Weights of a small contrastive audio-text model.
Training: soap at rate 0.0021, 2700 steps.
Data: trained on notes from a synthesiser with random patches, 4.4 epochs.
Rows from expert 12 of block 9 of the audio encoder, named by matrix and row number. Rows with one number belong to one neuron. Each number is 128 + 32 x the weight over its row's rms, rounded and kept within 0 to 255. All counts start at 0. Numbers have three digits each. After the name is the row's rms in percent of the matrix's.
# gate: expert gate (encoder.blocks.9.mlp.gate, 16x160x320), inputs 240-319
# up: expert up (encoder.blocks.9.mlp.up, 16x160x320), inputs 240-319
# down: expert down (encoder.blocks.9.mlp.down, 16x320x160, transposed), outputs 240-319
gate.58 090:111073119136174097128155109199163108153120095174121099100088178116162107133140092089100159138146166143066150178089191099046101121110148114142167164088068146163128125112151142168109097103164104095175103136143104124117105143122117143101141128
gate.59 082:086118108176121148169148128147106108156151162151145154102122079116198141114151168172107107120116130109098140149111142148144107203134114182082151165120125118117206156084157159182071107074131116168084070114120130142155141150177088088128098079
gate.60 082:149151061147102101078177161161153152159144128135154100123155106108180057147121166106116082128122188133109175124139147158195098154171171175148093133131107147130094131136205079107138084080134085119073125110070133127088138109113200100086178083
gate.61 098:175071152158112167164161164128117137168123153081119103120148067119037159094157175106114055133157131121146115176083130098148099159097207133064118125137146091091121082127146144121066123172081103074160138145146186149150087079115137137130192121
gate.62 091:193167142104146163111148129069119118116130175081167181160124142129142124145164184092144166131130113164156165150090145143139134136130106169126174156078167167091117077111119108131091142196079113137117144114111103120160113093155098132098162047
gate.63 088:173127119120076120105189111101106169122182137110124171158154147104141134139098161241160185113148102105166135042102132166110122102101103075100105145186097060134127101135153110105129109138140145128216127099159163110105085126129117163075141124
gate.64 082:116118159137120152121186165114070169119106083159140080132117126128082124113178142130080119182159096127193157187125103119152148142096120164076142128169128080113087103098109138114146140173158160101121079074111139119145153064197139150135126069
gate.65 116:100103177122151092122131124078115097154193104108125101076115162115165104186137110096135185113105116131117136155164132117142119138127128175116138169150137156143123122127164188119116134144136158110124116191110097117125169176179129096087118130
gate.66 120:111173089120188093150152132138165193112110075088150101074102170146143112124043142113150116135147093115139119208124084167147126143079157146152171108094121159121166173095135096144109174107153075083189093100165071175134098129063100183098145112
gate.67 101:144169110115145112127153159174107123079142126129131243207142152116135082169076114127101100151085164111116144149095120089173117110089150137147082095122137098139220142108108174106108150137098122124164159170170166102152130059071042139148148125
gate.68 100:121113076115183133110160165125145094123118080189109150099095163084141144183138115156113143145147184111170132148157147133128126074140141069124104146120045108087151159141116111167110112138058108115140094168109170153133170139165110115101122099
gate.69 103:113059144140130080148134119082162073147116093149138156144113126147111157131159122140158100073119173164100177124158136127150112129156148131159111140152171090112115166148130073108133151105181102142102151142158078106157125123130153096139128157
gate.70 119:098151161123120104094107134137112155117141099141099135146185153129101155102083122127156164092099117112127104167152122095133080079148130210123099027094114124119164136083097131120132123151154118151168133124123144102102116120126155094123081041
gate.71 104:134085158134152076099121089152127118084171149131114131091121126109148094141118115139105150143103172112129173139142152134093151130111159202113124153133143139110134102102089160167131165149137103062145048114186109169139157123099112126136100130
gate.72 078:162146153159168168151137096153118091149114109140142153142138164159081114118128095174117122145147071113074135159120126106086165106105077147161154088130151167180144178128151144147199116099097112133096100139174145118071155156137088156121150123
gate.73 127:119131136153147112133158162148131158118103166170063120124116077110077092158129159172152114106142039125186119100128125153126178159130093105128108080146130091139110116133088116129071110123151158128099130077078135108116058126135083111150101173
gate.74 093:145173101126115162157203130159080134131137110152126096111145156157161068083115098150155115134194170066150135170133131129182182186062130190170096093095136154123148064123149060143149130137082145159160152118135127181138129099141093146099137188
gate.75 097:079114136058109152098092055077156082142104143152101114096213180145171151144144183140106138064072134158061119138132089147149106130127138116177106136115093181142093194167102173132098136114184103106138143132101095101078101095196107184153081087
gate.76 087:084147099152148136099140107115182087112081094105144134146089126109085100102093163182103099131132104179127159124122168146136149125111062071070125175117104132149106073147109114122124126147057099151116153084121109108206138147118140201185136125
gate.77 136:133090115146158170174095088137146125113097166137075109012085152123127137166188103097153191123118150160123129169097160132162128197164145174141111147080145121139168138099122103139112151132114107120148127109130152132173150080125098163088133147
gate.78 110:210090073135142161102085141101095126139111038135135131164108124092087132121137064057122137132133172137123143070111163157133145078063136200120126108197138104070133109135141179138118101171158142165125128160124119160055142131124141116157146137
gate.79 108:108072156144124100188129121090102144179142069065104190162143090126104135155135133124160073159110130073101085134116141139147141139110143101130147031057096141129147148185164106112116170227124079167105085190130070103148156130095170138055131141
gate.80 094:112169136138152081150155174160108149112160137053120183132128093130103099120071162080102090204135093072097160110091111179114074090062125096139156143172132173100062167175151092097105133104073124138155148111143101160094192098182111126082141136
gate.81 097:128133153101115141146145088143092114157119127077039132133148107164122098087116128097218161080126132161118108158192120111145109154152087179094168099099135124138103214118133139147065127121146136121142139104154133130134108135098106153178191071
gate.82 103:168101131151106154173097087148162169148122130141183070098134107171127174157132165120185116119117057128079144118152099145099119085153086128105138122191157114155100147112129139074105118140114148178086115113187141105106150181120075156177138173
gate.83 086:089111116141108140077122126174175050067131127137171135047096116133137100181107126080106103121091134132168161064161090122171073104114133127115188193142133122112127124132120119104148143125172127131121092131165144090129125115106126140122099182
gate.84 101:160123119106183091096115124109106111097089162122164110136140118136143115149171103133126140128136145154138093103155147186106094103145134135153122123072080143151148111065080186106120159155103099094107141157108140133123195139126117089106125088
gate.85 081:207105151114174134126122160155139129152061053158133117105113121128169120173178074137081143116118121156178195126111162188084095113125071146164106083103190123128093094103109167078143108116117105189137176134157133107150141105125161092130114177
gate.86 089:099089148100119137038100143166110091151148096142128161137158139120190142084116110152144119194177120140093121114091045188082112139140116078153081147190077140098146084104113132110128136074144117166127116150184051134071123137145159100117172116
gate.87 125:108148142131136065135148176128081119107141147163136115111117087132124135163123079170119161120160082097169127134126067083164153176118109103139135126183064164108175056094087067117087145096114149136123145161081135153137167134066083136121202126
gate.88 124:074173149189156141176120045189142189111093157136151122148105135126068107114123072115104129062112133108060142134107087143128185161095159129127096096138091101140133101141090164079105112139106157163161162120119181071104156164035178155114099093
gate.89 115:133130167161187118135175117159147108120077184230153131191065118152106159116126082117109143102122128114137074130116147147150113072141102076056097153075107128152160123105159163167121204143095104122123039185160202108198103084157101132100140151
gate.90 129:099050085125161153114119174112168131168183154141085143177158133126178147108154105129148104058149119101101145158145161105168094122139123156147129121101120157113135165130153185092102146159104167059112167186136147117163100126141124080130115156
gate.91 097:128194139168168182139155112117153108160090155161129163155118173137151121110087108136109077167111131088103171128087123157109083123144137177103111129172181105126173153148098131107129106130168102125120175133116106169110133120135161184082125118
gate.92 094:105083114121124081105178095144098129122102152106104106110094183156122162103136136097175114086084128182090143158114143146141095078178114119117131104161113093180081114084150116142153078187098107101128102130093057198149117084110171121112114157
gate.93 098:097089090131163154118163115107129111165115103148116092120133137113075099113127096149046166120094129100101149145148119155141186168123154136152123169130162066130088096168104104137123138122084083154079151133100075157095143161086157097131130081
gate.94 090:123137164074124151118100136087178099163142087129144074123116123126099162144146155136138099088170103131129155144149149129108102080144078117179057181124105118144126109138139087155139081129134136117119132180140104127118114190061147120111120109
gate.95 088:128104114114141155098096193109084130066116191086083161100109059113125117056143218137123091158100087134088115140159134139123170110101136166151168141166132136090119164154108163123141080152146095163107072162132100119108158150176150086149100130
gate.96 078:164142144094144127125089154119106111163078085140130140038151067080062136073157162117169118090053062092105118092144172138154104118144103114131142134138093111106167129105155126106143094172113138123090134100141106124122177160110116173123127127
gate.97 087:120112156146031168176159150085122084142094130133091151138123137133154104098094127123093127151143128130189124132107127099135130157059143124088131154107073090163130091110107115155176127130116064128090111125140136097144174126140147126127113109
gate.98 090:097097152178167164156103154139084166138128091128118080176129092147157112101107115111078148188078082177126119112116156120120138148089189073130163145115136127152101106155110095114164115139147134141147115090106053089044135161183152104084101170
gate.99 077:150136136083179159106173092166112137128126150141111102086127152162143127150129152173113142073126052106170109128146161131121085138086118105133106211148106115122115139196158127202101132098172132097149111086157144119120101102144223151133106154
gate.100 117:128138107134119053105105164064142130132122150123134162159132180154122209053162084153124124118118106082136116096103123134183074148104157128120125146153076134075098131163177102140189177089176129177108156074122101131152143125138116085162160172
gate.101 105:127140137129156120099150112115154167106090132130115159178125105153097170109108110127143170162124172101152132145062154173129086078130131159103090161176149130173126145111129180159124141146160163119099105196080127122120134079071099113078074160
gate.102 091:089081136178178134190129168109113117111157142170185173141107068139057159134110114151142140128190158108117119094087167083117125079127051138137118117155141090099104087138074141147126165118086119115104139178106169098101103146137105011157147111
gate.103 102:129108099136155106147097102116111095115130060133111094139116159110157097136140151138077105097179149055153181143101130216123175099120128132139087100164167123114127098140139159130106106107048144148122145137123185117104120177137165112098176116
gate.104 097:171112061125115132171105091089119131167170110221179153136168144118147136118068098217146133139128071144139157124112038160080117110123124109163064121123091170136090115171132129115112128104133102101148182152164113159122127136121128174133149138
gate.105 112:181099099136106087105101165160193114101108084138128070123099161146154132119168137123141202102144158117186144098077154154073101155126109131106175065099126102084115100123139124122073120107145125138138121100097106150176115084081222150140132115
gate.106 072:099122134125180218096154166123086092136143114142140159100151162137078119112138135150137113089121124141076136111124155125115130134079142129138048182168131125119175100169134134150090127117073114117144149117136133173091115158072105109169108135
gate.107 108:135167109160127117127069051086076142145132154145107143214107125157123115124121116110171128071130064112121112061166107100165115113126153091122130137131130077175145123132148055171135129152146132126103095159132175065175192121146155126140173131
gate.108 108:120130073147111104129159183128128111142124133179099182089128102186144098076084155178125156108089130120128201117178112113132179140124100116151104121153114151131150126059168143051114190139161152162147142071153117138116091101101078130131157173
gate.109 095:130141112156078089141068135129116108149167097144110118120103141103091135121119194143084119152096138056128142147159091175160087091130138163153097088094147132181149132131105166122141075103128122173164078141101090108135117119169159098179142170
gate.110 107:147100108093084116137158146134140122130119098124104178203126095102104167149148171173108092150168149129115097193193102124152132141194217122119127071138098168093130161118134113175166188111135149177128104118148136157105087166149160160094163114
up.58 087:143167148143132119091145111208165128175099124182103142118075182146136092175116111091134145147120163138117141164142151116102110160113170148090174087135093163153184115085172104144150141084129156108173091161150106080085164134130110172139078140
up.59 080:144157170085118107106149124106096146144171110108120153129101183079086164151128126129120156123138096157148131117075141089174127132133121150141163126047130136163071093109035119165184136143085152181142126143143182120166164122172139119115136071
up.60 083:159122117088131132124100103173124117127080092126174159169121153111072162122162139148145117124092104130171120154125163120153110091135075109157103122153075144073125055157145096076120172139053091121175131133165167101096101162127175124117088160
up.61 098:105127128080104077102129120125143126038104139157117116117162143125177060124127061137082200104144148111091135074170115160144152122144095098200145084124146087163102120134143121112168148052147158153100106107114077102110145117139148144098114134
up.62 090:109092113133168097144182124077143160108107159123153091080130135167074097071112148115108203128099105112118117135133102110188183164122169096137079158185167159141114119144085129155152121141157155177156083132153134116114165090149123105128157116
up.63 086:132118147100117104115178138137113142123149195077090093182127198134123110113098172108138155104103116081120115102112114137092135130127117170153157121123123171147089145148201093157091151082110126099084119085096102206145122189068140154114177095
up.64 081:087134080128149120158202105091102142111161098149178110142114126124161097119124115108175162143147059110148116129148104176150140193124109198152136121084090147168202128089138137109107132110185101117147116169141197138132106119090104040111100135
up.65 113:152151119128041185114138167126156134104104159139132122123054094153098104139109168170104104141172126124126145107093124167109173135140122099137131069127126119088163118110079078127171158133072093155145139142137156094141064102120124101118096100
up.66 115:142142145112100125210154088110162090136154085110124152156146144141158160107124092146097113124150157099131113161039113123097157167097152127143161118064119111115166139160196157149136110111115106162101145091110096181132138155061145167169130143
up.67 099:119072091096112139115124127122117090148085135108144096121171118095167187086149137129142163148117121109110120113150118097084198133146079101139139198155081135138029147173093103105130081137126146094163026078161090156078177164120176102091084097
up.68 105:107072093096156121131137158116114065146149062150092181140091097084136131151164111149081131163168159099045137136155213115135106078113134060129157120091053111055114137149142107151137119165089128147150097114142162141157128080214101074105134105
up.69 102:137124112145118127082109106095108090159213056073075088068143149158148080151080146094085133172133152128129120062176159108124187124088151172074179088150116110156129099175098159136125149104073103019098142115150036144118119091128110152141139093
up.70 112:075175139091111115102103124145152119105111139089136110142170128140115172070097085113166135086084121096121073152198167104125098078173123209128094075072103148131113112072051081119112110084195109103147117130122132134120100130127101082111137131
up.71 113:123105157135146097112138071114211085078162136094103158074103165138134159111085136135092142121171126162175139132167123103110084147155145130161051176192110148168106187151128148095106101120064106131135104121157048134065154101119159167118088157
up.72 079:121111116169106147108172113124084152154112132122130108076146114122152125082141101115150156095122164084109116180137145108109128139098097134150166137093102146126112156146084169030125139100127155175147119135187143142144137114129118155151123136
up.73 130:158102104139129166113127093121093070113118071127199092105122206131154138124111179081103099109149165130096123129149149091127085113149141168128165135065146133162104109142141089134143182145133050144118133158131122144119148100115125145109145132
up.74 090:168061170067171141154174074127158131123159117103122106126112119117178158070144166108050149098121114144123107110170104142138164026104066119090145175108194124101161132100144111070159052090088088131085142103118082135142173176149154111167115074
up.75 093:143135101149122133106074117171167116072144148193043144079160135135187107134144116121095114136140134125127134106156045131130105115145140166123131147122141153132081143171157162118110178112129119065125152147102139184065154118124169128175168152
up.76 083:133139105075147157110148127142091121094167147150099121072088094122118165158093144151102074179146097079107157116197114113094145149174102145119157156136106141127116173092111124113153124142112153088104144135142107126120148130082069187140122171
up.77 129:137079130107146183176103084120125147081100140140126106063096151120143180154191087066170185098091163164145164216121155076155108202131168172145073156078133114100162081103130116150146175134082106107119149094117109109135126118137092153082098103
up.78 110:124184139139150146153054141111100178094143150089158153083153115144117103158137102156148125122106110127143158101143103095135110114135107122126150139108106075114102121114162125155135175101211120122133151123165136100114175122095119172133145129
up.79 104:085084145073142106207142111145148146138124122056119141137190097129157148157092115100138100157113169099095147137176124141119159146145199139187118080069147124188175040128089154159124178128117109160109099122138104126161143179096175112064119175
up.80 089:163154167101098120087135094107124055124138120149140092161119162116117175089119090165185088125087102152139126152162068122103153117152097130127036149151141087159137102116103169158147104156182166091120091145131131125077109117050115125104113185
up.81 101:122146104192170121177077143087132123110124130185233121102142155123110166153186089181085097203103118143150143093069148144098165130088132099145099115136189124157149060138147151101142155068132192175156086119154124131168191149174104092106102158
up.82 097:158163123141124183138128086133159112209062132121126126107123120136146196130145138144125128086132117125113123132054149110112119125174080180103130129173154068151083145105167091171120146122142145212129112149193155090112123190120033187176154168
up.83 086:108147093141150130144063154082125144091117144097104117138113124166092124157165068120126111056145141095079129134168142135122094163148115109149074135133138015113096176064125159131159157092116149144130103082151129132185148105054170113170076111
up.84 097:116111114143213112093127099127129125117082143154179116154125115113139140168222127109112113103091159128126094119117185163154110108178147172136145100100069140112139109092092174115157105151109049111117078156146156122136129131153183077099156071
up.85 086:152183160120151113142115108198126121104128074146086074095167175130137115120136108195152154144151063147129081121106169169128129117169131135109121108049143154106140148129155134126181131133107068119155155147130130143104119154082084073140042126
up.86 091:116210103114177141179133093108153110126147182112138115144148146115121159118110111126099117138131096124178084128110193039143168096124165110179126138121163089102106156195162082091163087114162081108057136099112193093116122122104173167101118126
up.87 125:185132126118113213146063095115147089112087129143100144077120156109174137111159135124130131136080104148129118121083174126099071116133177147137143152053183129131116178174116125134187135120173117117191092098152099092077100097167177098138080130
up.88 126:139140139156156102188142097210159184150080171119193133097074140118039071134103093121144101079089141102109143113110103123126175186104151125151122097116128099145098108119105154101129078164105132172165152105154111115130139131057144156128119099
up.89 116:166094124066085135116111148152089138101121060091113112120150140071105097111078160100095129139144129144116185109134154131112134190115176190169118088171136140110097136149094090137139076118147130094097244066098057149111137186098148103189115131
up.90 121:104143142143102098130104125138128081129064108124186123090142110143141160132106134096108122204165128175114087117166148168109171165146104115096089161161122122148115055096132078121148060136161099158160123093076151111093135128103131178080152123
up.91 095:177118128116165209156090158073127105177104136134085119179129100161146126110161133143121094150128110140091172150135130165100120099148075087097156161140163090168097129086101123121124100067174128157082197125109215120112145139118169095106150114
up.92 100:198110134113138106144095119108169108092122093171075157197133182127130150089132097128114148148197115092132124164078130151120090109095156170166097151145249183083144110139145135129105170139144113147126112123094099093102158126156120086096117128
up.93 093:171136171101123099086194159166097107124155087121180079144150076111138150148111140147202127128116157183194166139151119114165166105130118098134141103150123154075128155108146080062097137125107152029118146155143151146109149123117104167126151174
up.94 095:095097138086093171110114104119128103135120131147151078072149155102076172126074182092105161175115116124114124167130161170126137078135076125122098147097111124161138153156142036134103123156190139087130164186160135170120153106149067044150101106
up.95 090:101124121104068094111174176043086136092183140083133134131103075163156095107162140128084112115115121150121082115127101156097120120139100131151141153156151122156087108116140081158145104155156109127147125110116097125111092116117126111162118112
up.96 075:164154137121115156161128176123049108080111116136096072148141081068080127136084154102133123099110085114106112171109140140141153114096100140169168126154140144077164123118125149134219126127140132141150146077186130159123156155071141163121109095
up.97 089:102172171092159110128070125145191122082129166142117186113156138095096164092161131136168122126203123130141099125197053120112147087171151187089127140124135116129073148138236096132090139097116134091167102133133112093127096172105087140151119087
up.98 095:165110122124108088102113073087117137154102089110099179100154092106130124130149128102129173119127144094131214105139153169127108115047140169106169067150169100101126103128145134112129136144147113089082101143172185099183136128100142041125144109
up.99 076:090068114146120144125151109142105139116089108047123118123094126153110172117122101164103199106169160098146130173119144164114152114146150171114137163067143144210115100114094157151146097082110150104154120098118194135083027170108139145120127129
up.100 113:165106099155095165114150137081182095117056158170124108085130125080160105183120160080123090127136187143121169137129104149050083097127064118132159123113100176128146073112106109192133124120077064125148156176162069138136150124163110111079078152
up.101 105:096093156139120134147182161115107141119116157152130172149174132171049123118099134132104161190143180097175088174111158175118108109144107103149073119097139174073187115143147134191094121073085133135088058220092174173115090105141110123138109080
up.102 101:115132161189103116078130098117125116109173046148135089136102136147115145125124147085153110077147097132126198116124178122178177075138098121162093100128108096106146153154123120194135134161145130090063147127155168093130197113154084084141165172
up.103 103:177159163181111138208087131129148123102193111180122175102108102128124148103124097145171121099178170112159101165119176103098136162137154177169126112122122125100094104178117096126098142120132086132181186063139196117163200072131112105145135102
up.104 094:160119111132055132163119121091081109149143137197127110171129144129077154157104115155137105172121095175158156100132128172097092143085123119119119095120093139134102086110111117097092147099144138122151155149164053205122083102150182108146151105
up.105 106:166086088114135148111121104137190099113139079143087106119145131111114131111113123134159213135108108146195118095097134142105077142096106173098142088118156103107088121114140085108037167097125148112153123137156132152196105137068197163146110104
up.106 074:111140126118122125112133105157159100166102165152182171144086142072133084077122109167085102187060119137151130140102121174110099081040123149108097148160084155137128168115148078139070157119094115116135150114096126094123120151119106088140144119
up.107 112:116155139098093099120209144138071113211087080164133167141102151126110165204159117152051039075141150108087085142128145168153201190093175080162119130081127176097115096191125081117099100104062121117068109119118134113174121109146127138140142165
up.108 108:141192167147151130176090061130161168120154154059171122179094122136123183143169122089116094138132117141120135106126149099168103086074155181163149114176123091128122158136070105170117064163138088069047124153120081159126187180121144215103091138
up.109 093:111132151079116089094144115091151138120154130113110139170171066089150160169167193062143110184148111136140084126119105084051072199145093177087151118181161155131128143148140163155148127156193125135129140146107132157158095166139074130145155097
up.110 103:126148185139190089108133141116127139130128206179182123091126140118104084141094121105110145130085084140128169084080125145095132139098055156138103158126138107116163120110153159124132126139130147115097129157144139149086162054153069127101076133
down.58 093:096179147158172160115132138164133170132171068069155102189134179122096076127172113086168157141128064156133097132085147144146145150111070132106139152104096072149119122137113180124129151095097103153166114094113140104094192069105084136133132161
down.59 083:099155122104091077110066154096211128201099114176097113104124084122156137080179142127173137150200073111150147132102154145100120117093067133135132180131106163164167162093108127100108114059203120144134083095102103126170099151180102187124061122
down.60 086:130143088155117143106086172111119120109151071110106135118122158115121098115092148116153144124122151100100143114080170108126112170124121107174094111132141151161136191167101101148114112096064142174114085096113169110125040113141121145144083136
down.61 096:124142158137112128107131133147115062186177105114139075121119132145158113133112153102144138113175097139111148079159089114093125129081115160125149139140189092073137133189107095124121082136038098139158191149149110186137134127144108104089136163
down.62 095:101099137115040120082095112128111176138087112144102072096233167146116122127190125155067138065100129167135098090116134086082185138116169103123119140140156106177124134140118155060170151107102144105110112121100090143154159143138208159131161156
down.63 096:128090165140059132141139121110142064123089085132115111141071123194157108071149106126132169135134103125107168127137149166087096103146135146122101187090167175178108121125164105208163196103190099092108110155136139114145160155149112073137109108
down.64 083:174177079139084091144093152111129121110122102152080137131109095125095157143150122111120114124158039135069124110099127165109095115125119145120144162040148140146120143120182164110159094152131093110146160166146073117139146111142088106144117204
down.65 114:092094130078127153102140160123141077183129136042131115114141110125124096142093154117169126182165124094104100163147116152093144072120154067116097112150120146073118144132129084157138086159150128101103079146135142138189169090146102096180161160
down.66 105:096101159140178104142119103176186065122136130098132161167142178104163140070122118041141149128065092113158133099139130143059140176163117155132165148101064169186124081119181144117130188142136133138155116105165174178130139104107104108110077103
down.67 102:098109151142062148124124089131076148135134137090078144065131111079099119112174105150169128136119135086152094119135178135124149068128197073158129110115140098139162070130125109101078083112107117122126126226159105156194097169108156103170155162
down.68 099:103139125123138130136194095144140077110143057075064070114184082165113119103172108137079084081106100149144068119141127116112126118113078111101102089084112098192128124086147170150123102119203121073119118112170145120069160101135100162160141106
down.69 100:168141134130120120194140122141158127122167138094153149150115106185133096201034090133122131082162115093124137068153152074131083118054141152139135105135174062146151150165142045123062120107123138084133126140153143113104181118097134107064104118
down.70 098:149142082090177124157105130178117075095149103118131105136127139118122090158117147155113194171129104101093132117175108058120127107103134136119126151143113155105171153116101164077104164146090219099068148159150078140185150144120125165096179082
down.71 107:127148135153136136071132110130099037126172124106163160116193125123194102054128108091124186137111067096157171131085123142119125151090194097129153150170100139177074088105179105087109107132117143113094134144110150113100093130144128151141125196
down.72 088:109166084140095153084130165122149112092102079212125187147157130090088150095111123116156099124099120126124101141102168100115158136119132144110217133109186115129151114080089125144127114111089144084137113122121112162117128190169113150093162192
down.73 116:110125115096139110148103150191172123105088138167140184140138133114082093140168164112117099146203119169130152090101109109134160151145126170156122148123112132158139173099135103133169054138107118066138063129111143102097106171137115121091142117
down.74 096:170086065095097111114117103127170134172160146136083105097111122178134124104147155128124095161143179159134085205112153075107111101132098158184110157142135099070134153121140104115090114105141095130128192145102108136103133146087143113201179115
down.75 093:157118087157134109122135112108161102127153159094208130125149157096150124118087155126116124095155100120143068112173094099183168112054060140165067149133075178132104130112163083151156180157143135105121127156173072098145168130106164118105070116
down.76 087:170152124124150146112086136135147118100152174148099104131149151146118090112128145162175145112131199166111198179103165183108131081109111132158110107148074136119107145170128183131095137128156096154118114152172124133130133110111216162177105086
down.77 115:137141136135135118154140104130052147164097069152153099101149184174145122178103100143157108048142118123106112101198128143090086154140069125138170149169081083089138067099078154084145103121119122098122142162164118170146120097083126111201171104
down.78 104:134155121133170159146082129098104094139126124114053127113138191174131155157141117095128134100113124149110153154125194101114104073131134116066111129106155200179172130083134099124101092102057167090157107104120128059097149147129126147110130125
down.79 094:100111176064111099114119089098115132119214139142132106143104163131156138103078071140102152109138135116157170119130069127104163093143038106116105094164112120129133152110111164160093090095110153069139107134036171152191082179178104129136106112
down.80 098:108138138073118076091125145121155122154115136065147098153158163172168099065079076068152141137159130109134117189138139131164112089104125121119125104191073113157096092080128127127152116116146137079064115112129141110101119135147170156118151123
down.81 107:151105094100117118224161135114071127095147144120094134093108130178075191129175148116089104110117119107166133135118155074182115106143075138082164091085094149131151144141159116110115154161117107108128055151103111153084098151152113083138125108
down.82 108:102117154104117130087139146075150108176118093130089126123062165158133109090108146126146135148048094124178156120124162126150142097181113124139075183180097162197126186092129145139142123119152136085107149151123129141123171148134122078089155113
down.83 093:139148131114088149132143183112160086107142125148165109155135085141217116086159166130123109130118125080136116141165153156117167148148146165132150137113165190125159091136161232120144125116122130136149156115105150102133129100116084089179161164
down.84 095:134139165155104169108153111090078082117143106111111123097155159133120086218166134080134170133125225147130118076140142174100103145130119127137087154126169157154075085163109136144111176089154097133151147158142119135118157152134044174093154159
down.85 090:182120177133121160187092117104120110126134078147153185146165103108141142154166117074137187131083124106009162152083156210126070142125120108085169162120147143184166142179184159105129117125059134102146138093134166139099167092148097054151139138
down.86 091:128124153069129163126190103172180114145096124163130123075096152133087146089171173115126097088137168048138141187085098112118161148166058119144071183130143112105177238165135109127139150108082132163132156197137145098157097148181102099152124115
down.87 118:143210084173100107103103060154080077098120142135153115094137122080134139118112123138170108132150113128119104169154123137108109143112166180155122176121118105118113154112152078062153136066142152127072135138153051144169100138102139144120098109
down.88 114:108139119133095089125141186133122149159141141158145038082084101183102196120187070209123081128149161097186071118157121150099174111124165097116168159157085139155123079133118123142074156133066142110130140137100123126145163111148111124125183150
down.89 102:177061098148152136103150122130162162097135117113161103212169143173078114067223131101125161147110096174119169123213078111074146128126064125087087077168101176084170104121114116182092132128151131131180111108169142121170147194150136101123122125
down.90 115:226120093143142160158105076099101102138089175123137143127051078103123146168169118147115243122075148145065143122137200134121144124108117113154142112181150131120123110153169110107120159120099125164130177205106111152134183082081140111144145066
down.91 100:068122129183131106167114115166138122083098095144094088079134101111149145147115172126123155084158111048127142151106154123142173153156111119137068076130134178139149089188093143120146095178091107112155086107079075123145098106068115145136166096
down.92 095:115142072111094167100116133193122169101168128206178139163109053091152085105133119147110178140173102195101142119097145131140078098103113120122208186131154122077151189118162142144120141163077143091169108166091160114186114116147089173158149145
down.93 103:099104118178128091089080111122156109113183112117097102111192142119136119135118107158082110148079070157107151066148138130123162106094101074113158204118137086157160131146163173110085186092076109174140138154135113177080099156160144141099120165
down.94 101:154097108087120155121152110125184096122166117123167107129067131186157105175141119080213077097123051144172134117075124118080128196137151128157124127186068066146186092082187173154161131109138114141106141122125136110075152116179171203122128156
down.95 093:097110114120192115121109109082152135163136147184147152144184132162160104105151090121096110096155113051142141134149094152101115149128123085193139075086095147066179126107093094153117089128114152137089158111109106116138109169094075195061105139
down.96 082:089128190109093118113091136090199131112106176112118102110155184142128086090101135107104178137110155079074158098166105157100123152126083144123201112080105181090145103100169098154166087165089127147141121180081097128149094135130110132055133164
down.97 094:124111093094140162104139083118108105087164104106095153069131153066135135108102115087078090188116123186095090096144078175099112137125115078081090138125114096096141125118113089112099166144116160129043111152176140114075125079146112151139152058
down.98 098:122077105123137196142132169141136107103188103105114165177130160156132137138113125180123094117146154132092084104133093118112126135137076114121150102135098138064138120124117136056132116056099137140097147104106154149135093145091205174025131074
down.99 086:082111112150079154176179108199097090056108155175110129130118178127107150130202118158090065113103145163167155135137120137145145111106167131123102104174140105156166153136133109104149076099135093088115124122074163125154128152127113091159127101
down.100 110:095157166118099104104138156141153079096156143108112129154141075107122134144107101125104105136146117082091172102138137118164176188141148183191125121160109108157168066133143160110104080125137084194151087128145128151172147114123132102060143107
down.101 101:099167087123168155089136158089080092178236080137150144166144147106145163121086110158106120121108152093166147091109111137131104129190070151155155129160094147092135113138134238126118099121159141164092135157127110122135134128112117121153094166
down.102 101:143091084116122086176165156164119141158075137104118154181148076126137056114112073123157112066101129115135122163142115160116111075132187167145139151126101123077156182123074142126121116106155158113146126113081130167153131148115157117058085187
down.103 104:159146109103130097163140116120092093135207179090151142048187104142108148155168165154128190114058103150129124179124060139137193116141146154135077144123125150132138111112107092156119154114121159136169173110114142140100135131176124076170073121
down.104 109:104123178130152192074095141132129096137135028130081089167122151116118124111125117095133101136145132147118116161137116101149098142127129135097165148154112176088166131153145135087200076110132107098144100168137135110099086133132156136082135130
down.105 113:052098180122106082125163129116159132141138141086149117139201135116093111101130105159139132152152095205126130115106151141108111162179154090161099117116081093137156128116162112104123156130175120147131126075074154157160161183073152141053124050
down.106 080:132112148090130122079113140105115202131147128167150102105122158128113102182091134138150112162106124110179171148102124109091198134105106014097130152133104152182138156067101116101093094109147153150149156145117120112170109143105195151111187092
down.107 107:115144161102164108148158142119119128104090144090163135149142092084140123130092132184107094117132148114102117142124123087129126113089135096131166152116067096095076128120115189105103131115183124086102163177096139196180146145128194164130166097
down.108 106:166126071126124138084096190114131169149104149163169112107154101085117114094120160179140107164149115157132144094149120137127113134088167057127145162175127122131099108165087059149089116134123140132109131069080101116118102113143103154122123097
down.109 100:160043130149129112088152123071107160143111113119080108143127167060150140137090118174099120134125182131150131131173103137174169053149145094111172072150185085168161108116078156183122160080107178116160153113133074123150144121157093136127177139
down.110 107:181129118128121169104138147158146110124152105092103172140209117096133117160149137117107122130158150131091119163100156125087157186169132139117065084200133083128106123157121101181144150123101127173135127147150098110132118094144082119128103088